config.toml
encoder_depths = [2, 2, 3, 2]
fusion = "prefix"
decoder_bias = "all"
decoder_dropout = 0.1
optimizer = "muon"
Rows from block 6 of the image encoder, named by matrix and row number. Rows with one number belong to one channel. Each number is 128 + 32 x the weight over its row's rms, rounded and kept within 0 to 255. All counts start at 0. Numbers have three digits each. After the name is the row's rms in percent of the matrix's.
# convs1: 3x3 conv (encoder.blocks.6.convs.1.weight, 104x104x3x3), inputs 27-35, a 3x3 kernel for each
# convs2: expand pointwise conv (encoder.blocks.6.convs.2.weight, 432x104x1x1, transposed), outputs 216-287
convs1.14 100:123132113120099107139078080080073114133160125132101183124169105120142133079042068120041166079000081164055074109103102132084156131173170138135143125099084122089084101159114121145159075110122123122130123104124159148137117147127151154153122153164
convs2.14 093:135107126108069094161139073122100115166183114157162143126134112108141172064121120092103170172107120129101125085126073113105109165096132114154068145117124100162108085181085126109168159119161062096076094118100152151161
convs1.15 100:120149122135140127130079092113110122219191104152153090080125136119112152160115087125132172180163114060106136097112135102114150092060133094150093102138102141086108154095130135101160153179141167139134109128114114142129134099164094123112067164072
convs2.15 099:160157121140149119110136131143127182082184113205126128039114130201112131130079144111097134167211168126157223092121199100093111099119109091147165174098067114115150132111145156090130052111107094069178101124146107139152
convs1.16 099:107144139092130115149192173123053106153115148110120160060086108133108095147153127119088127131125095118178141161156136164138126179176155156154153161098127109110109144109117115103084147188141124117114128157138135106109133114130105123111173218141
convs2.16 099:095174156092149092109117170101087123142173121139143146096109076109101128115106105140116157130101113121101170181107095122164166073148148075172106093076164075098078121126109076127134117137141121171133089125134167102123
convs1.17 099:149110046101124094090088178119119146146138194204075095079099109133123087149124140160152156142122148047086138155190148136140157162146123172175076183097132085161118157164145181128139091102118169159171052161167107113111131162225147164174122140111
convs2.17 101:117136135079170099125135114136093115100143057085099084093111100103122114105151185089141147102108142134102133104122122095077127127118082100085048128131137141128123123121100104078132101139087133107108109112102123130085
convs1.18 101:131216141107119116109131157130079177091071064111052121059098113104148140123124110095129135130069101176161138144132176130098167145122143171133108151083114130155177174080083080114087113110110149118123144160125142205158114118128136163123104103116
convs2.18 098:142119124113181171156141050106138151113094084194106114175093140096077148077130128230124118110148087132122132107122093125158134116115137178130105104101149112052130127185161138164163101111092082114098118113183125099101
convs1.19 100:120099129094122143130127115157046128142094108114117096153147076080156136136179161148129114088122129173210175137109074174186110097000138133161141126133119130110159091136140122160122061098143126141150083133073107116113090087145127168121112084087
convs2.19 122:172150119190140155149177111125116093087084120155121151142144140157137092083110085155149128135195142155155192120125106133172064120170136134121125120141093174107125158101083106160125086054085107097148099104169045065155
convs1.20 097:177102147143085161122137083178122209131031178154070221140090119159094093194224149210105111158129085155152091140191101112147115154136182104116122102159107109167098137119098184139117137084111148122119155120120118111139077105083149129104135094202
convs2.20 101:127089126103151120168155158098147113090147115104087110184133113099135129120129136105067123107102107115095161086072147159094114094157078105054117065122096166081082140131114116117087165123127069113120062130114120096152
convs1.21 101:120075115154132123091154122136113100063128119127115092102133139129151164165100163111076149116106094188098099102095118091178116112173095153091170114116117146140095156128124136078129148092093159110139161153160134167135149184159152112163136105154
convs2.21 105:088152158105120079119147074136073181123148140163123113149125124109165097089146116140107136140169182196132171139093099146155132145153098142098146133092111173159109139114109065104101104131160157119152121093120100145132
convs1.22 100:156102100152122123074134126143096110107134078143190100114103100072105150151218134104205137117144074128123154125098167124132165150224085110131146146148168109125111094207174151139103159102092099112151114116151122070134106156135094107089096010065
convs2.22 099:081099130087048127152145039145146117103135110156187110127128135122167089212115167058138162167091131104144159129121120106048101156174106134147078159077079140130144097117070150150127139157176132163075125095129118163141
convs1.23 099:130091107130108104079204145165077093128078120109137108170216140085146113139177145092051054114107082138162126128069157138140105166079099129095109128136161161116132150225132126158090141093115121127179100115112138145101142125115114156129147129167
convs2.23 098:093100083091131176087105149092087137169160082146154097148156141099120073156122129126161169166097158138142124120110114120101125116119125123077151148063125087184147190163157142120153101158188128143121135076153135151127
convs1.24 097:131176156103151107086112080134119077162153128130214098125091123132112117090167127091216134098092141124072104185140126125087104110150086129094109112144116112186135107084114174164151117120145107101148135143171136054132109086167090127124146109111
convs2.24 099:153184183198107127136175134142092108077155157191142156175159206085148154165104169130133154138080105142126074172131105115091153134120138113143154091148134147143167193094129125141135154137148124106100105123097117134144
convs1.25 102:108088131125134133114058094152188028128143076166091093147135139141114121164125099099150125193119124196095106096130115079093150108124168125115146124120154132130178142172128101131119121075106096137132118136139085096132173193125099106144044058125
convs2.25 109:122120082124125155105129121154108164083139145136110080068104078166131155126162112200126120168178090117089148143121173146110070119097187123124035122110115098158142195127127180148151134118160111187091093147170134160216
convs1.26 102:116108133124081127172167108099074082069216106098144131122094106117114068140052096149162161130123116173149094157091162120111102125138153128092148111134110132157165134211145122131072193105048127148109167136121170085114098205110134132115146080072
convs2.26 098:165151101142096146118142121159172129152135105141178057102144124129067150073125037143157130140130087098109113157130156145128119134115140095059175172071134170159163110156163122134185121132156242191147074165123105085115
convs1.27 100:128128129105050139119159158116088114123173153098158123102132140138113149160149126128108161129093109081178170136074114131192156173112146146133101107136127162162148110167112160152100147100108128195146099108117122105145087184123120115124136168125
convs2.27 098:135131139130120122156114160151160183148168154148162076116144095115120093137126054126116069153070148146145123142098151133145129167172175134099182143163175061170158131136154093115076081119159127112064134152199076133136
convs1.28 097:153090104119156112134118130108115121082199144100117109138123089119117140146105070115213125104177173150138174119091112081056120134068140106095099096132140145115155149153188161117156169094069127113115120128110089114119125159220144128166192054107
convs2.28 103:155173134141112135141120117087083125156131134101169088155139094133187129100145064142112123146090110143190110128048134115074052152118094135124164110152102148123071117116170160115139115088118174156134092132136097127075
convs1.29 104:090156131108107059138105094146159060137136143175141165127120153139119150138135126192212091145120091163192135086087138107141189081116149103098122141170126079076173193112152127167233112106129153106135155100144160109113180107152084075173083061078
convs2.29 097:169112141126135097175107101097099062116121126153119162213102075127199112092097154105114169137148129161120102101124086130139136139146124129082135147144156181140141075149152130145119117100165162086131183100101103101080
convs1.30 100:072146112105193125097139155118095178132146158150133142116126093170145128098125131054173057095214101120133109134127131104119143053094132175138128142096133112189187141026081145078079174152061137112099118133107125149134131100132153059103145095066
convs2.30 101:175081110130168131124162133091188130120156093113139146160108131122113180079142114073142190110139179125098115149107099120193134163052151134143076128175147131137162133082103113118133138085117210113105119098094129073133
convs1.31 102:102107090125132138150157158074117088087189152070255215118126135152121144124066102119097141122128121136173159139112134109093150097112143177129138144099114160111095116144237115102209160033078150144140139167158151102154135149213120139187187074083
convs2.31 098:054120170163108100129122128152103093086078097097124098165073123148167119085072177105120153121087147117109133170082098176108197123096120114114129093118128125135123149161121200127135101117147098103193170112108115137141
convs1.32 095:176142119105097111128167145154131097135073172244113178120100149122119146103149178165147136089102079150185097102156111138137187113106177087142126124151129109097166201089146132133155097121100138153145113135112139166126146144096177144178141167138
convs2.32 097:105109129121127154156103109087144111066070101094115126101143120109105113103045109206134121112105098154112113139092098125081129143116107080143138118089091114100099116154103082104169128066111099093084125081133112140183
convs1.33 100:142160126118138126122069171152095097136146121104096081114111142097138132159152132088089082136142127130124106116141140125087129093101122201136149139112139116139130088186113149148143162156135140107101096104135157160127150096119072079131175181163
convs2.33 102:125176152153134171114134142125156130108141139116147106157148141160124122148077140133109121120155097105166159120107087118117146164144105079122141095130077091138150133133105146172148122196138117121108082149077185191126
convs1.34 100:106090075078136133111122066084144163138120099128107117159107116161171134138137133098120164149126164095126099090144122136177136114113115104151144128144105078072082144163140064119144083124144119122117134126143132147167164136112114124122127190132
convs2.34 093:157204157165147191178102124186155172167116234196143061120171216128138100067091089130134160136098156136161157164116149115147114145156043091157138178112134082143141146131153164134190126124143103076164088176147128116102
convs1.35 101:114116135144113119102132132140150095141073166172199116174114115162132151101159090097125123162115101116162127121099135123095158070105137080069112124079096101115100134162149111106113068132165149162131113122148078092112102143157094072156068143189
convs2.35 092:141064112150144088199117178098094121146147105086111047163154101120128112119148180065113117113118136125064135148123090121134134124158111175182136157138077073153127126125129100191129156115114110117064086141177107161103
convs1.36 100:121161144144105160144107187112091084111092065125206112096046101122113114097051116117163126053141161107203158142099099096117175067116133132120110101113133080120131130165163126152169089104143157160206104124137114104138119160137126171080119117118
convs2.36 100:158096143147186106139167137189098129088143146124158060158150151095133170197107142134082121095095086128111145183138136192109143172123046169121144165157137149113141120153150224130116177104153153166160167147197093122129
convs1.37 098:127150118111088115111132128160113090174141120151110142112076186129122193077044157171121156156095134156051091139144092129131117162154130128157108116166121152154109109111093137111166120090170146127117123093120117116139092128105110140154136134175
convs2.37 090:134139121112094178130104138174166103110144127069130141102110148097099076133054161104090106201095110160149121126133160080133062111153127079178126099097097182194149118164150132241154098116118120104129113114111103164139
convs1.38 101:164082127164129122137083127134240115089137150158106078130124079138161129124089082145135129128083106106066104093096115127150095097115163124167112098186098150130146146115128197140084099182069128125112105097125124153099120075067192072060185147074
convs2.38 091:142170085088141158078164107093156148065110100117088131170130097120148102102117134090094159073189104114143078152131126128140128083086116142125161164155125110116132135134123185154156133101159110072068086190179120141149
convs1.39 101:143178084102099098142145116115147142128211128141128123086111082104130098114146118103137107136164108138166136196166128125124124080199149153113080111078075100140126094100182105151136120093116110138163150151110136135120103027130132215147135113114
convs2.39 110:193099157123119146124090131183180146119092152119120089075132139155167128090132152124163163110103111144099116130143088159068096105155184138072049115164155115174172159120169134136117114161111083135146137116121123149192
convs1.40 101:115161138139153110121122149128159099124231189077067109109092064159156114176129118077113085120139113154162169119133092093189075102201091111160137106083114118139104141172160084135122127121061128121145121140143115117125128120162120128134133168128
convs2.40 108:135160140149152133118080095107166126126151124113165124106116133183099105158160132076151089065137157158112117165122147075109112086175183097052154152115167173148139177125112114105076139128152145190149139169067153134112
convs1.41 101:141143134177125138159112138104124138128175155109100138192094191165144195114167158109101166108148144134183168161186184139180200113133138128100092154185140157094124098082133198112163154121110125109117134138113164166126103178159093161180160123174
convs2.41 092:102154144134111134104129130086085157130036125145116108154135115172107159144023131138169145130121127156121115129120087161149188131109154142099189131104128162125136106132100089065082131073140136087161073127126127052129
convs1.42 102:153136123130078104118124113079059189090134114057061070194095130156160144132154146136028106062050075098137105139124116114165110148147116142141100137129155110093149129121144135117092102128161118134131140142138100071126131117138077138100105158097
convs2.42 099:098174117194120118101090111077128101137108080130103122106142176146126125073138127115104171171119145175127125111100136169133096129142125140076101172122167131168159196119166083143171087097091169100032124088149125124122
convs1.43 103:116106123180147201147164113131103090134155038128180096119167133170117165173092094108075147115127136168213208085077119076109125134124163114095161147101151101176233148179162092136099127100083118108118115098108084081109141146157141137108106025043
convs2.43 099:128140135143151158112124166170119171076077134154164091144135127144187128209124143071063134145130175113132102119111103129187134148144125137110111071193134155137192103146025170147114141089099159096176131093092161119189
convs1.44 100:096057059133144080102180086101102009149119108116114124131215177093053178131108087104125184123141138092172084150097172114163126191134148154181105161134117172099116140128159105101128104142129112113164116124145153176169183122098138135148107162128
convs2.44 096:155189147159171101125128091165127115141134133173102127149152140168096115104155101100174131138186141151193113150085131100113167141150132137115113111119094121151193104115190097121140103146133130092078173087101102233127
convs1.45 101:077056154110087166117093134130138095105109109089201094101130149107082133122101070055088165064130109135155182116091154110083148136120129134127097126112071127161120199139109120086101080115163126128151143142117077129139200190119161170097137137096
convs2.45 098:053144140075115145133160159141080137106157167124109187058115096123118130159130159156141123112132129110145109111158118124173166063060192113133149115152120164132071106122167122114098101094144143109120047098056066129165
convs1.46 099:137135121134188150075123153145106138213127130171172108121094107179108190113138067113126101104169125093162075093095125116099129112174141119102133088135110118128121109085104137176144162151118138097091142117137073060093115126134121074075131149064
convs2.46 093:189130137081081162168142146205096171132158147152095091089102195129147169123113140057117085180088136097133194126109161100158115171157064126140103128144138128135110122141115112110118132118117133070103167135132162124143
convs1.47 097:128108087099159126130160135066116104161077138093162086132099130101113092122133117151176105139158077101126118142077133141138180192145116152115111120115133152110135148115160136096127147094114147126137132130079114110128137084129137076088147122143
convs2.47 097:074116187173157139180103150134111117097083070170106144161151136080117111127122135117126092150084184146166140142110115125114094146078171146072096117089092096095092110126123103201146098144179143084136107190083152076124
convs1.48 101:114065081092121062128161152129107138165119111138149074086141154140079136124084115114131119125119128115124080144133098123163112111111138094118120154140133130219163108094094105199165078106154110127124134101115171161151103091119123208142101138166
convs2.48 090:085162110122101102116111093133104140104096142116168186131135092062105127162130127153116123144143072114111154115118171103091146115082133134136124147144120118103118172078102174094116081130110112115149206144068124168119
convs1.49 103:129154126142176133122137133118080127137130123173157176147192113149197141121113106152129156168102147130163186141126178147128138115105170154108163123145098111091130101103105140170151110121110112135152128114143153122114091139089115118121155130137
convs2.49 093:136137121148175110178149105172151119092233128123148152147145097153081112099164147122122129141164122152093160104126152139127114108162114067170150139092045118093165104142157106141116140149163141112134164160136136133135
convs1.50 099:102086179132093164107084147112043156124128127162105130146120094128130144111161183077134119073056090020132145152115107179141110165141127128119124176103083149093130139211125106125117055146152184190157111151147138119125160122127173172135140204162
convs2.50 098:124056161091141130116157092115126153126066131144172183078152110140138154124086151137141130115140129087105142159136187089143133065119156112153096138148084119109098150101123143148113132114099104150113123106103074108156
convs1.51 096:151125154154157176124131144156145078139173150169107121195109153140055154115146193134128117145074058142187142083080156131127169159061107130102124082081130164153113116188192108136122114114126139134139164151153149136116080151196096123138069101092
convs2.51 100:161186134109102100181162092114088096102026098149129100104090122099132117069084056158062124107117127120093120141100120168130175139144131045096122123096133114110101121132075087168126159066097118121121104133128146143073
convs1.52 098:157127121115130167124144162179104136121100060128045073133076112144071161184105112147125157105140227119130137159110117134083117152099073124082102143173143138132096148086106090151122116155168116148130144137147161162174142110118138186131089132185
convs2.52 111:165170108156086102112112105145095090173189129119097141160086125081141099124199202143131172127088117127096119143138119069131142182099123128120178138124186173198146119110154142112124164177120039153102128135123092132137
convs1.53 100:132161186087100180117100191127137114133118082104105133138148167144121121120117104104122134079169124098123172173169145191140108169117133126121141117129119195165121086124059114081088125095110129139124125134123110097129186147077122099092130099151
convs2.53 096:120095092087126115079117127092114145096172149116140107131117136110086125069135126106128157187079147104146160136123106134168064121129050047126159170111180120103141113173101108134098159107120142108134180196137128124131
convs1.54 099:156085145121083113121088107083053118084096128059109113137160116113106077107093117100153123093123084135102138073122130103149130159199119139139155102121143174125127114093134175136138129089107116107126126098141076095184166133135173140164102059151
convs2.54 101:124175111143104163114109133110106130124111171206177110066101152161122132112071135094176158110145079125130103149119089105147136160145066123108127090112160116168097107101089165084143091132192200117116124102107110125153
convs1.55 100:158149127097124118098162170085130123088129077114122107111115114098118100149123126128084126116140146117157111151039127121099127136124132167120122145146097160158108083068142120116122122158140130120119122184177147155151111109143074142148159145154
convs2.55 095:159164086165143101096134107141096160135065128100133132143118127235121130122128056088120122177147074101118103101094190102114109066184135130117131125115120135156080103120084091156143090091135063077151067113077124165105
convs1.56 100:102109127132147135133166095122153129147109081086130122097067085088186102141183147136161135171182183157026072092088101108089141099045105113102122096143137119117126120131117095053131088172122147151152150131132137091109085103147117148096110119098
convs2.56 106:074111129150136146117152089167180139156145077146148135118109133098102138103131158024125158179128159158136108132155159109109088160120148199144192156123139150116104129095119140127150153135107121128160168072130098117139
convs1.57 099:167134084158127146100128182133157152144108127081178074117111075168108138154137113164113102151124124139171145157133135206088191152048143148138117163127136195128174171117164124074163144116131157151178130158106100109082138100167143147176118071112
convs2.57 096:111121173149125103180156096138126105156135163078151121144118161086131112124084125143082099114098165119186149142119133085120123088098131122101138120122090137115147114051046124101148152159122119134085146105119136126127
convs1.58 099:148121136104143148086156116156201122164229165092081079057116067097082113149098157109084121148084109184164110078064086120113179124022130112097154136155125145157133123178138119128167179156154146126168163166133110146136101096092101204144161204174
convs2.58 099:099141155129084101116080072170121164066166131113230157134110106143103082125180177119084149146173132161091074132123162082098088162125154145149123161094125176084091181113125088124121129108150118137086112119112093124104
convs1.59 100:166176118150146111130081097172186164143054103152216103112156137093126123097105088123111121127135135134140129117111096196107084096037112150105144186075072119112084163000073129158148150125127077092103156148140167158180100065055117170169148138177
convs2.59 105:084084076214163147112096123140180119137156113073175113085152178119155096145118135119140125159120085134078123096138153114069075093126166096148135137075148107144158127135143249124123129151150130138152153128126096205117
convs1.60 099:096099107115123121089115123099070147151218156111135103176122108119162061102149112090054101088161100103161179122167115089128096095223224091131115117106172070121120134128141138143125062153108136145151100104129129139131132103179124136165065183128
convs2.60 104:150127231132084176135142162213081170143084143104111143093115159148125111129142148134143128156173109095108139147130111134116043151122108103143079151159116118095112105163125102156104108133168078186104083123125106162134
convs1.61 103:147092081095087135104108111142117070126054023073038095101157171102161163143127100118066044123117105113088032107121164134088160115139166123108098100157123145159130174106127148132149125204127150121135128141140107070106153127129139101182082123179
convs2.61 097:175079101093098123097154078164075132142155071122103158139099152126112164104065204118167099142141114134099130191178090132084126117127092125126123135103135196205205136146199123150106133132176178131090117123134147157109
convs1.62 104:169166143159092148132118137098142130088187076134119108120137118138144092130127120125110131110193081123187120116096141122164146111126142142070138106070135159111178120082151170169159169038086127093123126133182118111075121100169174151186131000122
convs2.62 109:106146087138196151116149150128144111127152153147177120142097129192083125147100156174128163115145094169089122171131100084181152134099151148096112109144128094171165192172177147130121136148157209129230138101119102157095
convs1.63 093:075101116116147167126165122085154071109231159117115082085104110136173140093200092143119135152144141148162135101092137097149105085110121102103114097134127126070180131130122156147124106166180128157167134113118143138156140083121148147104110201133
convs2.63 118:120131129128082143126129100159124168124111096154094114112166095141112103116155137124099134142134173075130161121114193148160114163160114122140142115112028135044116153068057109128143168075139075083107096142142113164168
convs1.64 100:208184083161152132147151147132107106074138195051103131156118097119114122132164147166163136167210172088150158112124152162109118146106083090154124121172112149195150133117151135163124148210130151101114119112089099106130143071093151116156173133165
convs2.64 094:210159159203062162120157139185119152128074105142118186131104119132160160142114106113101146166084134153111147138110143079152115124142085093135116107123097111075080152151091054169145114101167066135160087095113162167133
convs1.65 103:183136159135108153099171150107128106064083191168144172108162138123127134110133115131121081122097136152131169118127136057103147065094146121145162107138129101079115097093137098106183148113217096103104107086143127116126122144196138134181167112182
convs2.65 106:150157107129088114130112088138118107124096159151136112178192081168153101135148110092149141107122093145143100111145095119114142147078164111089053130152075116093122163100138081081147148104162118096092108115100103098135
convs1.66 099:198098129174162168160170166091143102107111169070154122120143095074127065117152074160113071157123092128111124130212117116089110094102161121185110106168155169144126132106076126123122174118185091109155093121123109087091144122097190144176161073150
convs2.66 092:120117054127109147119107132130129228181066118161089127109167210111085135132121099111078097142120109134113142108131152167097154121153122103132108133134067149058126100114095046121116126085155077126153154139152126107152
convs1.67 098:137162108144154136112171130099063124127119115146237120172178201169119127185112078091142139128175092098190133151103152085103165149205154139161118150163149139079140107064123141113120126114122134136124112109117072078125132096128150078141149149121
convs2.67 101:113124182138111126116092093102131115122136128088101137086105170091069102084181127089154134089150092079103107112160099125080102110111071118114085091132093131092089103143120149101112125107079079153123110126093164142105
convs1.68 099:126043092135115125139119122075056131102147115140127144187223135140108148161135155120107133155084120183128145124162123080085092074151100156128137131105101191115107126183095123110095102105095216165172133128087114146109150152116123156110094092136
convs2.68 099:161141193110080091094178168096094170066078099099232120123132083126168147100110158122159113089111167141127123181095128218129157113147121111130107113166093130152104129114127150078097161128103101118150119128210108084120
convs1.69 101:153169161121120092117157146122029131122055134124059166123170082111164128153151131170156187093074117136155135111138104128166087069086088138196153126156102149255101137187075111088114162118194085128145137126150109109108142160132166143119162110125
convs2.69 099:214120103094160145134112136170075098179105078141151187134109136093117095181161121083141109113145134124077084148072171105099151095145161149097124109114165130129122115096086113088158173148132130192117170090130146157131
convs1.70 102:172142116100089137130107093134144065170123134140141138111079176159112130125154152164102156153106139076136126179131148168136148191117138111149170126144103132120156131115152158098099115170124126140106140172119099113112080140164132138136138148123
convs2.70 090:069093065134135136138092109112117102158148132076118082120130120123094107099158182136135101095088107123111129131135140106134063148046178110109152074132151135136114169108158161132107146114096131148162072068124090145096
convs1.71 097:152063100097113110139158154156157114133122130132162120094095142079103159122115113132090182096114169165172128130136135211152172168121138157117134183202129165110112043047120149064125176005107134130143094080149121107120092106131100093153163110092
convs2.71 091:172116109128103103108149089105138153089118104190149117138180130077127142102125149165099149145101162134098126125071157063100137104169131129149113140139075141106110082110135137080149129121127124074128078213176079095111
convs1.72 102:131118082116158117108161133170070163164093084146119148104129116071160140132145105152058146151068105195060110162170151139167115121104083186191160125114144158089127139152161117189101139138144132138140103094149142102118116121106078095084129108165
convs2.72 097:137141106162111140127153075132102125151133118159097145142181127138102158153145106152117154107175106080102090117101164076119155075136150144124126181103113073143134099115100078136143188127126125135099118143130106147125
convs1.73 099:138084088136182166091127109131109128116121087172199157106105138067166143071201176122122115166152120161101101104140139133090152125112123082108139108130175078087209099178145110140126113125123105136115136115130126079100145124144130127122133054072
convs2.73 102:113109169170109133168123145152077151101143135148101130159132085089082096111155138146170137134109136143153172118112106172161109055094121087134117113089084105117116124150125094170150077170094161123142090124126145170160
convs1.74 099:119149135141112123133064103126074075131168154106113100124098107151135118167134100082127135102175111120162083115128088135124105166182125092245096123109084104108129096090131108131131129101079110163113141165116090116125125142124114132101072080063
convs2.74 097:125168107139085146173147147176112205100133158147119119052123138127177177122111101145113153160128127086113219186138131147186155108110074125153107142125113076140170083126111092161081070084109144114124128153121113121189
convs1.75 100:135101136109111136159124110098104141110099109205237169098123134145129088180248182101106123151173124137088110109111116128116121117087101129113118125101135075017061130110220117163136148184147141165146146128141114174172124099180104085145121092113
convs2.75 096:065178162142083071134173139129120152110156146120117109154125134115162077094145134164068148131075106160142130135077186180077115139150122182121131133177089150129135093113149155079067091132131064066097188105141071118099
convs1.76 092:122135113183104114116104114122184118109228145110156159158098129112101126125128101152196178134085125139142140118128147113061149120113181060135119108111120117105125165201142144131118063151155134132116113141112131109141087113139126096150104154183
convs2.76 108:120130122087097093147066101064112119134070130122146099131118100121076111110102112127122118121121094144134096079090156127144125098114111096131094144108096089098088103112077100087127150096112108119069131095131095120096
convs1.77 099:146108147105135119082162112153105148149077100149034114145073175078129118110019087132191154103136108010221167095186133124081146080112133174163146110144161089145168170154116111158125099169133126154084128143116118102115126069102124103112114111151
convs2.77 096:089179172130125147144153179137106118124103099171097139163089108182122135083120127156143115143156129151118142083138129143123114161087171129110161160149157123070091143135139088162137106095160103115134111166126118107137
convs1.78 098:190093066131084110145085076112233155133093172131130161155097106170144102083151149134072118156181153130130144105172197167091128151140098103157160092128152162097097105106151123133095156211174138172110119151111098104102105060124154088100147155160
convs2.78 095:087124091127094180154105100153087138113115111165116145065101110090113178123114043122103065101091099092067114135122119130133111148081085110085110152093143127109096098117085146059101194120151086099107062163193107141119
convs1.79 097:142126124142143167120106068134096093151208113118168118146164141111167100147150109127130134107197182061071088144139120105191126129175167121128127126047072106078124123145151077118133118158130124131133113140144139138155127127139109134143130170153
convs2.79 105:106109128154116130120102120148128167138166148170112107117138114113069073065084147095156092124130105123129135152103120169166149108113078082138114171111051097040088107176107149132127164092141100105129120161093093135130
convs1.80 098:170210130174165133195137165156242152126115163120102168127141147180097109176124103165167171138084110123082156120143086131129171160129077098129082114143117173121156144121082109126100060172111131135136125117076151127100126128107122139116090195128
convs2.80 100:130142144105097127149141143129133127091181112141109130110072083132084102117096150171081122161119127143161127072122135202133078105084144152095094202151084128090125103148089096094076145080150123054129108129115064069087
convs1.81 102:132092104161130108091092115127182150149161071097088103144173083134145120115136200152118105106162117107126095094114122123148139094122082105106096060086088085193189053100111070110120093135128119103154099112126126127113127111143138158144098128137
convs2.81 098:140120175097136126117120127147153127082106201183083157094142140154100171140175158204128098111109152171062122137148159167122109201159128059104153110129129171161139107136102125173091096155094076135129125154095130059061
convs1.82 100:108094083178119139097129180098043076152194142141121130125057140088102145051123122109154107181148140064093132103125152126086133092041074145156122120097137128066140154124144103110184115146183154135115148115122127110142149151110137119091124106182
convs2.82 097:139147146109078135121157086098116103079116115169156140121128131142149147162136126083154180189135181162155162131103166154190158224153121117120107147109093208131087109159129084115084138116169118115162109163146151143123
convs1.83 100:068110129132135085197172100113126135143146109103133188152139126124041098134073128077255123083252149146241144191131124134122087124129137121088131146142148125190158135145113105145119140124111113130125134126161119094124136126127157156128149127144
convs2.83 099:097110131130098137192135132144129171163150122138147120102149149148128136112070090093086148130112145118212122134097128116141135158142145108105142115078136090019050097186025115157088106111153117137086195147172149123167
convs1.84 105:166180138130163077133143075146102131115110098130120087148151107120213118098136157096175142136173134147121107203200110163201117129187120169114160129108103100136081132142112095205150083108113095112124152122140143133102153106147099165127100129156
convs2.84 101:144131156117131127133150129140150121141206092188200083139096141140120133110142090103126124134144122083167133140148158067132151107134117085118139147137144121072063111143102128141121114141165141108135103148160164177153
convs1.85 101:125103100139157191105087180106165156159074144138163112074126134168103139112134133141113109137136116166193159142095138108131143134099103112149128147117120081132090131149080055153085028189195158115134114115091138141144176185098101156081042163067
convs2.85 104:134109142078110118096135122127167166162112117097148122078155117182150155165064081109129088120175121136168156092182093142116163120160155173160183117128171100099132137074173153197125121147128102144168127094125095152133
convs1.86 101:113031054134069082148130120113228125091120105138111093119135119182198138138181199144144116135097104188120090048114145088148180161128147076117128113146147139169096132175221129102161165100156122159147153152129149125104133146192100144192149116172
convs2.86 106:087064079098134138081098103082093143128166033131155141130138149159092128092083178189158168089143096138125130132112134111131149141173129100106130112139117142089143131082119169126092145138118108118118181156123147105124
convs1.87 100:166113058184151108185090120142137138143127158193121225121109150192096161144140152138155222141090163160131115119112199136172204098167219108143171129155176113142136129099167158076122124155030096129121112112122122117095125137146135086066182127015
convs2.87 098:084138161122093124164077111092094123087113085126185173076165173103139118131101127153104214206083134094133074132106032130116127159110107079116085125142178057150148112166099104120124140182168121133112133136102116099119
convs1.88 103:108095138149108104143100141136109108114144139179129166105135146085197127105135117101091156106134110141063117171149137136120119145140118156162169115134130089069138123062110129155127161115136095096117113120137165183140133141124137152097168129187
convs2.88 098:150111127177121124112106116158085130139081169138120167078180127132138099125136110090060162119097134121146149099089146201095150143132155131174152157102103112139088147117070137106132173097139106040110172131095129188128
convs1.89 103:117143091102145158168151126163100174121047133173115122166063174114000113154038090129149179115116152168076098147126139157150094131151110098109163132156116130144164109163118106173104170051092124132142137116139154156147102083121119124100141074129
convs2.89 099:096104112106122125058139166124162133132130161131122133152156104163170107176141147093143133132133123087067094124146134165139151091132127114149148136129175127186153140119210152117174119131164146189146027125160094115144
convs1.90 101:119114115122099123132128164120090055086122119102083163075050097135153094092144109091150110093089136137141102111132172126097078137111125143125151140145110113107167133168200075101120089138163187150131166128080119135080059170110093144153183206173
convs2.90 103:093191136138166122111143146108106103129137122100109087087139133079104182165150145177072074088082097214144096207128071097161148154137075161110144088073092147122164114112155126082168118112121115149112097125186113075135
convs1.91 101:130171105109083147109169167136237139164122169170037092148112168112092157158133133102165130125157150112197176132160172123087178131066057112162104134155162165130100123125145176111135137128112122128139134139114113136164107120136186163145094151127
convs2.91 101:081154143151084105153140112118116094147137115145142072099058110123134150129092139115116190159128109138152093126099141160082105165118160142093149110179123143143113138156134102098132109108164151102086089133120096091123
convs1.92 098:058105131121145121096127117135163116130133209104152193117126125107103152065131193128090114153113202112230168157144107116154136146112180130125065153150114111099066137113161111108103081126100128138157135110146137085158137166125124141097079086077
convs2.92 104:150143137148128059162133107103099127151078121077174147096078152180130095118105177092069082204113149093083150158132099114084115202132093127124115179105113137127057201145159130126110092104122091100121151121164113143139
convs1.93 098:112105147102162165152105151143074088129149102126151178197136163137108127125111105136070111100078053115095099120167115097159089134154086122156119165218116146185117147095080110127087169192164117120127069083114134119118125139123096117143191214211
convs2.93 103:174104122119071142191109108122109148121096109150102151090152157124173123140109142093139126087157120129126100164081121134144073082169175089087139114048101166143080144055087093151109143116158099138075098133117125144112
convs1.94 101:140181110113098095179111128151100153117095106117114087100131158128146157157157164204177137116144160115114132080082072115122103116183106144125136138102146149157143099078058119221161124106159104090115123157135126128122159125107111171096105133109
convs2.94 105:132140136095148176108123097175094192155122116151159127136152058118109148117138198137107138172136144117166117121185139171099124107122203205113127170109124103123196151121178149152087157128155169136182136128116137158131
convs1.95 102:154123108117088160154080101157064135095121086154197093121133142073099111150211121155192152139115096123129155158166107142153130145135127145107095092135078078107140152151105117115107094121140146178144120126119126144123102153160109160111143137103
convs2.95 093:137093113097134130121127141160109094185150153113165134158132134044169169136108102124119125128099091160155191135129075107089137153125127036188168155146131073113214092143127135175106139157127104144086203138114107128161
convs1.96 100:154167163136100156156161116087096089146124138128102121087000118127103085126137098119180209104161111096116082154091109142119094169139127145148123150110121140072100132111133115079107177111141101148139138144172156186173134204183104175149093144125
convs2.96 105:174119182100075100135107128133128127096170153097110115126116143154095091097167152136067101122147119182146123137113163102148142171101082109169146146205117116113069099143089147170167185077086138166141099132089114129123
convs1.97 100:137075153106107129125109154101100106119127106176199154083079099137187134098107154134012138159095140127158106114167120164183092118120129123160144121143145087123111133116166172122130149124180107150109142170162142109140155103180166130162152147088
convs2.97 106:077107145095076151167152091151185153167079125156132114114084136151084120082116093121125182110131061111140134126103171167115167130078096095105104143163060111143084083101096128166193190067154165103100113100106099108135